config.yaml
model: "audio captioner"
train_examples: 39062
noise_aug: 0.002
hop_length: 320
encoder_activation: "relu"
encoder_depths: [2, 5, 5]
decoder_width: 128
decoder_layers: 6
decoder_norm: "layernorm"
decoder_activation: "silu"
decoder_head_dim: 64
decoder_positions: "learned"
residual_init: "scaled_by_depth"
lr_schedule: "cosine"
final_lr_fraction: 0.05
Rows from block 7 of the audio encoder, named by matrix and row number. Each number is 500 + 40 x the weight over the matrix's rms, rounded and kept within 0 to 999. All counts start at 0. Numbers have three digits each.
# convs2: project pointwise conv (encoder.blocks.7.convs.2.weight, 120x192x1x1), inputs 96-191
convs2.0:460478492486549534512469544512442400468543521547483498433441590521525512597478465592553542487553508463527474536505567489466461490511531454495509426460477514408512525495563543496495501466553500518531503495482343569461498566568475434506540503494543491486546623491600539510399568493470522451
convs2.1:458481482508427517466458521564472472490426496535521476546487479552458480522496450493558454519457464554499548562510454562545483458514477553551502517450510531447500472512412506504446465463533545561521479499526468450426555575398506545434523574500536519505539477495515532469490607533458481417
convs2.2:511533472438470462527465506516485425471465498415509486513469512548555561534467403559517447423487493493469537520467515479490581480572540471473497469533486468540448556470542508469472522471512538543464510501476433458433546506500466498508510395418492498524498486487445500485516535530558525485
convs2.3:518514519480552505521523586475452461451566469475476519469523418493513534436546475527413433513474548519468551464513453467533582594522529469493511531598449507473536446535462513426516499539515571515517546515469599485515486525493559513541472472496471529552490464430435530467543427490494440506
convs2.4:527499477454562483482488500504481446480518482442548461520515497534491452553439485479476544471533506491493491495501472522532491499379545513514573529479491491526480564503474538460482468512482401461482510599531538587494451568459532479527522550453486507557509475485547518497554508515528566395
convs2.5:499541524539580509485565477534460523480505552494585483469557485443469448449532549512474466506479506546528457490529597484541521469525506525512485543509508504503495535445448504530487564519492524518590509488552486532508475522457527502410466435475498571465458514518505482483487472543486455528
convs2.6:524510494460519456465493499538557512523520507545498557486481516519532464487519509573517566586506482497498496485558513528536483526465529498509588487558436547474459548535482507531477510521533527571567517506555624485517518516462454482553428567563576528473467571499484475501441497447522517522
convs2.7:505473469541447499434546474493480487511484488453480459496467441500515468490456536518531564505560472525434581513571510541456494541541433537524466485501526476552437541523466569513455525487474539510536439497497455480532410528375526509562435436506536481455525382527436528453509539517476479493
convs2.8:479470458528460540508493541500557430464481557545485518453491488530545594472516427491482520545520560462492510577492503475541500535537520496468518492516546520451496500499474515491474498511565514519502482456558525530495516547503469562514517492440502462477506504472533553497503546509492501415
convs2.9:477486472528432527473414549500475585531524479555462514518494504523567485538502541470542471561566549551540522491463465476533525495479493377524503511547458505403514557500491454465456494519482551513551527467542561467546484492469563474513521515576495478539476485481502493532451491549511479515
convs2.10:437481551496565499546447463588528517557503492515465550533475470519460464478497545574535445486535496532503426498513517513494448581517504484421509553576539503476503520466492415480518514479517507472494561526467429492473499448531460449455491491512443547561571436474508450510522523539464437570
convs2.11:523477545468527547524473480519432462595520466526470415474432472460471463471508501588520477453495503410473431497480511548459477510497519551507559419500532458475518519486514495483572458555521551517419505515489452517490522466477454476536554513458508414466497527492535473522558483482519488423
convs2.12:561551529501494477461439528467488426479564464433504473534526484518467477509473446515483515480523562498498528488462517411437478490457584503448522525545506523524454488487511453461448468467525523437441549504543486512507541520405513493474382459556528529431523422460443533510517460495495514537
convs2.13:547603533520512521463531472488513459424545514508483508472536553489501483458526493516474512544427490556511528470479498518517513463597465415497602503493526529542502588518524523474532518548486490506439535516466486511510511527507595514493479588500459531474537435445463474482508449495525512529
convs2.14:414485557481514463556490503428515527453474502440501503548450564455535477464535507483501487433504522528495542537559454519511483522527530452518501511441526472501427516535436531463506469462512475475462541503576451510522478472517449517511541489551550532483506599489511550515487512504440529464
convs2.15:505546534499519513594490561450470448450505469462535488582570552542530473551508493474455516508483480478500538473529541526546477488487504492488471506546511458465465486487473457461530544558496502526522443467539495534487467479446466452534484515521536459573452477571520487470580465474553473479
convs2.16:507500534488408506534491496478542388534533463516453476459535494488503517511498494458476467497490563512413498490414511516436518515429467509429504461520495454585519460493527504563494505514428482579389544528504542503505542440512489519512462437382598534528494464505451509458509501492446508552
convs2.17:459506468509449501494488433566518553553482445494463509507515445478524494467489496447551487524483503463453625514555542511544574452539460494525465488550507543454552505421476470502528477502509471546433495515527458456484531502534516523495470515528510519478483476396483535488505534435450462535
convs2.18:503509486476404542554425439569521529465500535540442547572422531485466573473569509484518488554520516492519540496464494517475442504433410476509481464522439489531459504559511435513467528537487523480479565472507533494503588463544511458492489550527495476484459475468507487548442443452544509519
convs2.19:451458473539488541505453428510572510478483535585486459509430585507523490548487472525460540501490512462490482435471511491533479476487503502491585456556484479427473512521472442442487507478486557485434475476467525519456476485518562525529460486530551574476546487489476449475527513459464518528
convs2.20:496428493462585536505474399415515463508479540504483524490408504516505550530500433495471511512504623505469455482460535518456536552486476459500501483546457452455562601451524462519488462482522566484520535528539442493423489518533467490546516581493524455509585562518491531494484498472519519490
convs2.21:419517507519521490499444513492524532472438519536488450596470530513533500526494565520517449444587513495510474490472504527451450446464482479408457523488474510603449480419522492537538523518520534478509456563482487433437501598498503567560449526573597525467525467401519433534477498512528541566
convs2.22:483522439499433464579440564508496548492476548522467488553489520504512505506482563501506475592536504531525578496553467451559454478490482559547532524582468510547503431482530549477486479391553537467514523545535548458475480439459557541492507501523495457520476516499457480503492514504511429458
convs2.23:526555490523569545442485549485529531508437460525439410476557535515565467486570592498493522447458468424485498535512525534523521519525476451438437578502476480457498464547561502493492490559512508465487489520522465513563515577493395572551537560548511520517572556538529537473470525570450523500
convs2.24:576458470480461482553599444530518516500542508477476564477532452534527507484511521436508464504540516467500478514467438506459497497433487492440507542581528506511516516480527485465509539510497456488505549458438512485491511498526472585435524499514446566545543427521514494479541457492549546591
convs2.25:450504493533470470475527539520539535460582513441518542532482437530435437557511497481534444601456501414460509494454509534527558517472488556558520495483548509491544492516467495521568553563478553543486512504469455579494507505571519423501571533536474511506451551508496466492477503502532564524
convs2.26:554546427603462495528479446554491476509518541493440484583474487554515532516457521469530428533502540468510516491464455484482468451564511591516466548431489483534568428521486471511532520537548457485525538531566495442499541562595481450497550525438402481522558493463512478506495483492469468510
convs2.27:468545505465530535454490528461544507416485464447545411528400535479497466535581524596513528533475502540481456533511529499502495464514441529525468530494506522498475434509527527531481478517508412518540494495509494512453522463456450462559462452498486462536544482484490521512538522474517491544
convs2.28:487545485572517467468505506434550505533414492508499510437484543561489557581512493476491492446510536542498341471512476556492443548459529482535491499458518481441464480531470527467562514502487517503461452567497480501504492491426489538545519584447470497499490497476514507585507536553608478517
convs2.29:468498526513512527507543503478564535433501453530548509495504477584449495514525534466443531467421382488511544497534490612545537534454519430441467513518537510480498440466493432493495574550467514506481483528551570520529519484475409526566562528515550473468483481542467461511519450457564486447
convs2.30:481532539625543458479483416481456474475513455484491474506473528541440495473535526440556560507509532503487556537463470516523482485456425539461525529478497570449524503464457513546531496539474521491447446495462483489524470526493522415528509519481487544507509423547484485511542499403460513505
convs2.31:479586467511520437482557406516475525503514545468514470422553522476402559510431570466514465529527503479486582483536523483557468473576507580527488524442463463488483516532473524424496504503526533527515464493575486432520456486486486564447556443497529486517463477518479624533436456487517550527
convs2.32:564470483470538487469461544523521454467496528491444480489508485521525497436520479522474491557465539502539475435502493563511493476517487483511522438465543523498518554507496481487482528508462578469480504567429496507469551458508529492498476486508499563472517444472532556424439460475454500513
convs2.33:451528532511580523484514464515523484498499431496435508585505542509580476510505496481534490504468516499477540514454501536412469490528526573547506510475500530588575503485519496528504542550589487481452466514450461523536535569490477505490559513527467538549523503501477470445467481549478508539
convs2.34:424519539498497477443541444406530489550461503487554561500457518499512457504457472551440526520511604460542492475483464497524600436431503458452496408504458490544482479569458517455549434485529501498481469560503548544543510456494601554514463521482511516540481498497462474582567521442523532479
convs2.35:484401444530476441446561549455374511498508514440567597484521451543483521470474490457468449499563584506532502474511458452490516473468572481498532520477483499531545476518467416435433476485558506458504582564493500483573488476504517527570444466584497490464490442504567501512462537445524462450
convs2.36:402520503449434547516484545546413423476509533472480467597434493486495468485510498552527445454430506447516481465550463491492551571478510542443477491509576568486478492519560465493527494552523528503499482491476417491510491471454457507454514528512612474497493422494478490486476491480469482489
convs2.37:434452505529507497419444504554438499458504483470527450517497516444541421500547551457566545567423558545517541516490542473486552446531521440464555492487393575470480489454553509461496487532443441522429472491499528485440540534501555558488544515505545450508509475462533472509554549501580536522
convs2.38:493523541533492484593527448484474421414461532472481446498496488495514580551526492467477494449489473509440486535503476515477485508558518507458463375501506451397474581522494543465491496471467499476491486587496505487489470528513533458530522532525507462468490510499528470537533534433452578476
convs2.39:509550456539462462567552440509517522449499539551434488587483587509515492487500468485487489456506466467539504569511549529478558525582492546489515529463542487485483512478510460489557547465474579474486509488506437515558519441548490499499472459471500491487441453515431458449463470541498473512
convs2.40:443602519499471497538511556565465481542457512515544516496469546448545416528562504522505540477537463515566509478534508499438515540452518459504476452469479519496419494532536463529481517494523475468503454468478440474461520478491484444480501440482493460491472537507525445510448562447472473533
convs2.41:561495527461474472426458419541462446473464551492545546472481382493484418570480481472545482583518473549562543434504524513474543570517514498441526552448457535470528494534415484532471483483539509596468516509503581440507522477525512532497485488449502477496452468420550482526444465526443518505
convs2.42:483409444547528482458388494448445490575573454503446514545452518524489521459545489536498416420533546476493449513471496464541524367507435462417508539490504472515437475422555519581505463512457506543520547437443484519516504504486596486530541522500562481503516475487496514495477470431468510549
convs2.43:530486497527514502553544526498507563505496552461510469507471479401534545484545524521480494523542446583512482491563436550536512418567498534511501473464522540542530462503502494531426448483509484525564500444540441546490516486586516495470490485442503457569471470477478521492507517502494491396
convs2.44:427509556455550506488531487484503443545486482505504481517498479552447497524610566458501536585504536454499538521509505540538550421589475527543466565468522525491528523489466573456462511517520532520490488502472525543520563510549487496524367527447429509530498443521463444499449434571510510506
convs2.45:435473440524523462483485425550416521508513513444512477482495501494493387521549527454521475542548537517463552439537531518442572531473474439518528531431483542516517481483579535523426515533545562416534489539501475475539578508481503477531527505459504481445538598448495520438585439489491494510
convs2.46:420497470469452456505529519529583460452512519523411506504578526515479605568489548523519516513469506500443524516493581480431570489531479559474521546545530501505484478455499553442461548479518456502545459540512478513483560548486486506539486528502473443537543496489463469542433499541497499529
convs2.47:580478552470539488527539541507521534413469504468595498554452531492480543589472508514497511575464451510516435475493515467571441416484486394494497586477545529465502550489528476468455512533558512539484488461480573443525454562500534455488513520461455430525511497504557519616481498508559526483
convs2.48:473470500495463505498564447518465453506492522479466472478537537502421439493509525486531479530525497525512517554456525565493473429568474563466418515459469497535493508399525447505421510477535540519530538463470524535504484534480467464519492479493525515414533471455544520478498495536514484483
convs2.49:474476519538605482545507518537558494443471431415485437517551467518415530525501536542476478471482428495547542514435532474463549523464485512524452503549553538482537459525508535539498508537486417562552542548542578481569433575453447497575464523564425516597504519511464514498489457435572554511
convs2.50:456525525569430444504511500468535488528564426575499425481577481519520512410539500509515563473471466548493475482515545472487550608600496541436511500509482527523485497503473569469486522470504484469554554474482452502477486540464389504448509490496497528465500557534523460529496485515488449520
convs2.51:528527487579454482559517447490476519496515436505451543599479467526445509467490547532436545494500434511503513430496556501496482531501469479480538549525466476533548468463579515506520506468520507491451521472525472558538472514536503514466507474440476505485509532486478461565509522523603557515
convs2.52:469462519481514477513488477563461450612505549402544495578494457483525528517464494506468408449496540484502470554498464489486448522481478437506495499509515555462465460553533512562484474489489460511497546498458519511533446451532491456465522410521477500514550487460530589463506516406429475484
convs2.53:508515525486577534499497510489514472527507477479466506487440515468519487460512475565490499476553575434482530549458482529517433485487457503500499568531533467506476447523516464485613522551508466449445541524566506480520457507533509520512471492531438474528501430544419479502511423520498527566
convs2.54:455537544499516469500441505520444494524411502510537488534535532538546410594475461603484507527467461482502510406508456530511515475510522540433474442494524530469488464485517557499479519532492408547623527505449497535517476502528465454496510488470487493509489529513579459507523555530522508505
convs2.55:513472532547512458472428459508478546483505470511550502440535485539466511511476508489465466504473528443503473454443412486455485536473523499542502502487530526427512501509503456501547494581517520421468509496474477513524463493408442468543567485558454522544432559524567489592395567498514561560
convs2.56:503547540436543493501505535492518490457544558520459521495447511415560482423465528541480482448468472497523450499429463506493464548541524559512524518524473510531522477517521494543529427566548460477500499426510506500573484601470508535504441506504537518450442567552479451542483455542555440487
convs2.57:486549466510504481447420477428447539514446443520530554478455467501515497527465505573526505562509508482571525495479446518507476449507479550475493498518539430556472430472509502529528472487529488474489482455555419438411481514451493613537501482454513584522503485558473538500441540453531607514
convs2.58:525520427478481550491524491389442491417482435503503489437520467453500511530523557535519419521479464543492481549510447507520541517507466511514541482492483516490468512477430487492543498454502508561576514483565498436555478491447485608526450502482500498444489518453526514445488440568542478443
convs2.59:500550466442470490470431531501594449495524508492494374556535549551543530468503505574492465550486541483540586512533515580555532454531532535450470502529531535503482532535526500553501580531520498462500523460539622504499521410457556526476474479450441551455461559515561456524505496451490509502
convs2.60:470496524463514557510503551576509466475476481465507474445455498433469462482521462541514494457493551453549539499521492501475538518447533522546519489492523491431510491520499593550558556506510477493473531514452477522553504504464484525499440544555529446485493479526519480452489435502497481484
convs2.61:475492511545518486474525513527480527561518592495463425534440460529532531436540500456523474496471485524452511488516524536568490465501484440545560562456482504599511461516486485435485454492515474439465479476556544529561486468461462533473530468503477507538485528576496445528434586497491521460
convs2.62:437486542478422473520563512491467474493530453501476440444542481455453435530534529490429493504498511513496527492515518525458613454578525511497507469455506417532529579519515493434502528478419497543489453421441571522567508481514480497544488533454521439486511516485438559417471546419485498409
convs2.63:445542552548481545500537502578456539519482510486605524558484512546524450534466487520521491519475541505503509569564450446526543436524500480480475521512481503533478533511457512472483588487474458539483514480469453527527447469555507503404465457510520446492518569501594466440506470436507439437
convs2.64:509560424536480447492553491505396564475519473505528564495515504443432525496476447455500448508503505495515527478576503561547550532552484523503468526517547533482518556500498521515431565437479518495486473455503490479460601373517485502513527465488504487527453557419464451453487497489571494500
convs2.65:525508595411574591505491502549562478486481501563498535513485458600527598461515495453534515482492540476474534475449483526509511478501478488425510528546541498487481464552523533465515486554448508480519514446533479537555488510567492498448593468529522490485468486553510480538534465555507535526
convs2.66:502511551452496516445417483412486453561537540510485549524480528540510500535429446472426585512506517533533565493482530489508488449496522506523507514405474486500502453482539463544539580436560538495473515467540443556512505513536559522510546524447516481553514559474458509462409541476486538551
convs2.67:527419461468467606436517507439506439469584534465481532465491471494510463527442494500516459477447463487511452505520527489536547500517501537457486458493498511552444428475542519484491502520407563539476536512544486422542500478508457463490579477524488460534504428475551559520532504536433514507
convs2.68:501535530489473469482454499524528522501488479588463479480516570466514528509501507559538493536499537473503511530513553483490574571523470401493473501504442506545496531481458508469473568493568515507523467488554480512414466436515435527491494496439519455502522517549417461467431450455506521539
convs2.69:502557505504514584488456501443549574531390564527521526444524578504487524441502510513513565536438523470470494489424466521476470482565441451473457564470444489473399526428488510499522532486501494455462555465473496504528469465422591490563527492427431549439548487512441500446512478525481499521
convs2.70:501517427522546474480449496480439508547503457500483517400505465483484475528518539483516455489487557475520558496568525480474473508450513541464435502492547490542504521454484443514496449507436528499502515550544594473483453493458532504471478493491456487439497487435495500576439470483470502438
convs2.71:510505486530419531497526524461437525524465485450515454475491519526549483473502524497473453421528540551506497526472530476429465590485539522481536490417501582475463502509522518467480558528500552544511526556500586515468510422481521503472444585513545505511558516433512483564568520486517572516
convs2.72:502464476485505487458500524540495521513514461574375543571562494466506552528506477536534544525576527496478527509405509474494469462500442565523600521439599523520506507484521441518495544465468526429515455560536502389503497488580441455553482436511492548531493493486455520522424570550440490498
convs2.73:419557541483550499490538455503461480521479495563478470570537492488480524494516476443516486471508489470553519474453464508421583484529496496513418443500489525518534505484485563518484494535497524567509517483573478435504475476400501491537407515546536566506520471469536540510553668513527558515
convs2.74:448540504524540506523559600532440519486501541505573466525414460518504457443584532537492497535479571481500531474491524484493461545417494553498468594517476451427496523554447438543634529545554462431506550457535464504510502512490588580522443558490531523511508504493466488513501553541430469500
convs2.75:480469495481528483502496489522503499416486551480507440531483459397489471533561488513503521548469420482469539495480523473517461525506559449438434489484434483535544538523514510476448552492552474489523420436440633565520453512466473547468563590511485523536523411513456487484472483512460465548
convs2.76:446553486450464490512467500493487553511496555511527472508493485511502534490501551453499471542469427460462515516539491444519472441513520589523513474517515468437542493421449597479501515415510493476486488401462459422492484479511483550512505544497435539519498528473507463451513485465512516563
convs2.77:511532523459508557580562493559471477577542557592499517480600489535512487446535488471492455533468544512476419533446487504456530480522455573480433554539487485514492480484472483538439538404529478553543473435517483509524495553517416543554485515499546434478480474497485494508521502458488509519
convs2.78:543482509521489435429533581481540483522458535546558528522571409530479501461453468568441533554416529431485580460479579472543491498583498509460492461487487488472525534529544549473478495510484534562495531410472488490435491445465497467505497539502524478429514514539581489478470570502430514565
convs2.79:539492459485517510474525482512436512520496531436612508539533531480529499481551588417492495516498513530560554537556530507490478452494513429524502464444442612545462501485532502544487516552500433476491494515476441504512518459419458522523504567518566502525495498526468509527510454579411547511
convs2.80:538491549462512568475538558521489491430473444490488468457532547440464548586508522496555504493528525399550400548541421516590559529517558489474477449472489489516547473514493455481498524485535579387498560480467477535454468505506406546476497557521447506465518516511558501479492497499470512494
convs2.81:483444535500512517456556488468516523461442550445556452532463484388548517522535503440530513477492465491543392484461459475532437514496472462548522439536519501614481512507468410463464523545436520420482466473462448531492475541507391534542533472472532496482466460557526539497521511561425462527
convs2.82:437497491480533522541587514421517453530547555472494438463476561542571507504524568540555491474492546514502488501499542500510481481500473570424482521516460467440520444548511482506517532509452523487432559505513523512489449429533507545469495528518564460540542485509506470503437502534588502492
convs2.83:543404543423581546448482501470537510470570507527504383527485508458502532503437493572491490502501470536492479548437440465486436534548528503555484479505493426478409541519522518498467493546473543517515493488536565457561447511488540547494552456489399540493467584462581492473501517533572518534
convs2.84:464562445462421521537444405425475478595494530478504475462543464423503547564502494475421484430525537470567541466511517499477576495497541567530549534526503513406505433523519497480473554557530491483489508438484522440523466485502456570480440495531518568471493562496497487407505412464431498535
convs2.85:451518476517453524549503482565483592498477419544453523441502521459544513489520481473523428479548485526533483539501532513503425482508434524526517525507519532502397506535435477521450571478504549479477449498535476537505544451464486453465524452427509503399467507503494500472525546503483515486
convs2.86:533461491493502471469506513483550454536504517465547430458446497509494522525592429540516509504489521484503515539439503401547406541528498444477482530538490521459478421500501522513529505489545519561492534445531453488496434503531469551496490485481417510569527550506534459433494531496460484517
convs2.87:444495529490510441523538530492545456468485487451548532556526517524524498492500461496443533520497520497588506465447495507492515434535471513450469575570598513472510480461499502463449562538475510498439516540592458565506546483468512466494521507503579454472433501501570449520559568571543577417
convs2.88:582487487522494534441473487453454486480479522532485559464504459448501483554508499589460504557497508504444433512502489549450517419472532504462522463462509511444480540522587559498511462467508460420453482505521442476555529532489541516547438505499478536558520433557535454504459487470461504562
convs2.89:478469522489431485517556464514467501427412443462594469544512496584528491531503458517491471553452498478522487489521585413537503512471528473488504500485449578481474490463520523534519491535571527467466520494555490549458498472422448527533396496504463529405552611515468493527566457462519480509
convs2.90:450502578485498540548531544525555542553523486495539528456516480486505526534475536542484554553508487475611606482482429556490429463475495448454505523518572544424527513441502497502513501531510525490524514521568547505450548538531503465474631436518537467519481540575563528522457589520482512393
convs2.91:494526493563464481414507492556563516539508503462485530509506525446491439482517535484530502450547456477537484445478589550472491499395561498478515455507511478552509456542489542508552494542525502490468585494472487543464498523487492560499521461500484503532446542542456498537506499441510512501
convs2.92:408442498501563423555483457562515547459570518470463509526552487482509527437534552490422453497550503484519467525561561538518549541512512507564442562554522488475490540421554557520455406511522514497582524459462499448537519496496481448532473529537498464459409493561519466541465542519493516531
convs2.93:529466509440527526534410445475518474478471526528540471463530464430465507546533519510488520556483527500485544545503551508475542516493492458536497481438446508474491486493548533491460452543462470498562481550468517489476472520542454504508532474549485525511449474542523544500565479446482487497
convs2.94:501542480526484518480538503473505496448492423527536487493523557509573512555515448511492559489453477513531494450494526443483509428517521525426525477441422521576531472542552514446487480524518541607562486460527552441500434556446561485539528372454465425441497471529547469542520527504493524391
convs2.95:452422531483497520483588453518557462500516473444463501527499516490532518467491516457495480517451496431520420520471480496561497484496494492504489475524545502498557503452518538416574505534505495469542401451415541560510418498500472540481531448521467523507456541500528536493493531563508448463
convs2.96:482454460510563510486539450481504463475496488538474522524493525497475491513542534496492502543567502499509515412443483524520464423543511548523429526492478525518519484518455485488467500498461509472491489530542524467507543531475503492469472548527465542481508546502540486474594527472609491535
convs2.97:580512491515560514468505543471472438451491577537486544525507558439484513451529506499483545525566544459529503490504514474559527435513492529406489427482601544501459478477563480479501511561531517503445556536469432447514509474439449480517555477487570492464520464505487565510459503548516496520
convs2.98:462585483471506525520483544496529525506475530529498484502501549452538509482449528529475477529519478436516515394494469543476552452517525398506482565496533576484478487519467626462519469576459466479461576504442516503468498572498576532466470446435501478543546490513551529447490417566477488453
convs2.99:461526532482497462494489509466481448470473480567488529490457527500522472491491500535506491435571461534503481446455537483527490555502460495439445572566474484486511559514522435506518500444547486554475493506456520491486502476449473555491551541489501503413483444496420496559472454520501453496
convs2.100:472503503515475487510487506509618502540495489457454468488486496460463624538524449539523546458475572430458476533538559419504497470494502515562493451521511531434558433525559452503528425533477502501544536526458541434493503463489457414528498503511466465448438546493483486471479508523511508528
convs2.101:515488439557472466483533497435431529521414498494510577518565545506493520564512536451537485571560511493473492454598453517489468503533497494484441443444512472526550470451422525501520422427476553505517552488520521448467527443520497517511471440480462458490485492377504536574488560543538475503
convs2.102:519530528521546522445447422466504508482432584490544518534450536517534528503561442546520483506476566478478536452465450475429574423389498459523582516459437508468488493511534445473465497537440498524497560510454443550514521492469485488484476529537543525507480485520523508450522461498466540482
convs2.103:464508467452499473509451517434557533530507544513453513532525507521498508446464453555438544524445573571470464471457510458516535460508436461516506566518471503535536462475475486451535502584574493454473450514510542487437463489461525444524496505513476520552499548560475527539588532418499447527
convs2.104:494525437528442554519484464580483568496547475487474583463443533491510584550543475443475499533508515558483483518538504494534474538474587511519439479466536603606482475477585516486500439482510561543499497460573513599515568518553494568522536559486545541516575499487563510480444572562450551522
convs2.105:418452431504486492502410511521460525487503541442500549479493500505513523491456459464465487501452512466525537498524540484585542465536551584521557514504488473577443514524507448475516502505526403441566574426521608462586489528471545591527440501502420583471507477544504437506482492569472499524
convs2.106:505467493469526496550459574504459503516511520460476457523515441528501555558523475540489540497501488537558529499527456482540467498503487496475592525503559493488499539537521466515470474542528520512511507531461447485432479470555473481467558556527474553479543540548513490457520453520475495503
convs2.107:496554477542453504461508507547509534473464535499484499527506495499515539511551537426480488521474432483492507483462544505511547480492538520483525472494447456493585519456439511533442497539519497548506477441516511555431503545480558480511544526413419560480467492538437537519550500396486508552
convs2.108:546492521449507477475467519547500522557473476541557449501440429449640488589475452561513528524509423488492488502479497474536436467510459490483504501501530452511487489503484477485497574489514476516492565475484495495493470538519493497529446525510399534486521560521535504442466504481509503444
convs2.109:463424516511505528545474464407505481473477452455502488510574505475478540555474518528459511507433544491510486502492564500527497487494498461459527483542478481504445434493466577461524502468500581440486507524541500462494490490514470438543543517477477444532533476492502519483478456518480524499
convs2.110:506457450533540509466480534476478553547430445409439555584516561489530452424521456431522517508512511504533494489479530499493531494616544446566529511531447477457521534534473554458451499415529501509469437466513489530437523488557503513423566508477466531485579472511456517474538504463554468520
convs2.111:534430537496500508463560460550497487467548551543498532433516502423483565473468439483468533449472475555456492476501507536518466555495504463535594481473478522481515499496464574576488515452538461507531490521485504518459573491524417522480509502468581542486486505543522564504545596525495479489
convs2.112:557500523558436508577565457449480586519489478534406534401510503457462506455510504488506516515481503467519505491460491527443456472545550551500488482524547431480503490461507486568489533518512457551541495516544480532514555491503491523560528559521424444506459484511528506572509482536533500458
convs2.113:477528482570508532502467459500496502505484518503481468463482477485464468510471498459476503421554487525513582534493521547510529486463510443514516499565417537494514424505520498628519541461503508457445517536507523476581462473556478482509544492522526500544526542442461536481499421486453494514
convs2.114:475463435476590475578485476535466426536528541534470478493476450538522523476558497553434491492546445506514477592489547486450537486467493531547539542463531421467493530535539499563488504488496566474493546505475492529477520527440534490570570511491491480453556500471463483521510502534519566508
convs2.115:527467482564456496423486501442486564507485500485509508549438557551438409453557495516505495486486564554510518491566416469480441441559515545461506583457470521476494514482571506475485517506516536488484517443471473500449557571493520492505454487478513454520498432561530430550508533519484484538
convs2.116:519410455505497550488493477464550570546454443538486514530536424454532541535470484511436446466514499497472494569550523515537481487532472516492466475554521513437502524519521526496599409491457531579493587500527484500517462501520514471590554503513521489500527526478485441606564498546524525492
convs2.117:504463496501500562515499535447545429508453489478476457493494534526475482530515501525520563502501572458525478523405481543459433518484532509536465447492459429540526491503526458497519460482493563532483528550550580549536515534538464532557538462532450470547503521519508527504486570541550523554
convs2.118:438525568419408528595451523485547529437489492505459518537502535492505568500541548459532531482509490463527490530447537468493485521581459459529459492490454542494566497478559483449490511564494521483486415431538524577538455541497459516475530481467482440533466533538446496556461608501517468453
convs2.119:493499485550513485465580490498486499476361519471532459443479510565470439439531489538549509504455452470551581567509475479544460441528521493490524443431571514527497545515387587422468519478473523512481492466538544478468546519500445594537441506483504546471516445554537509439424615433510528534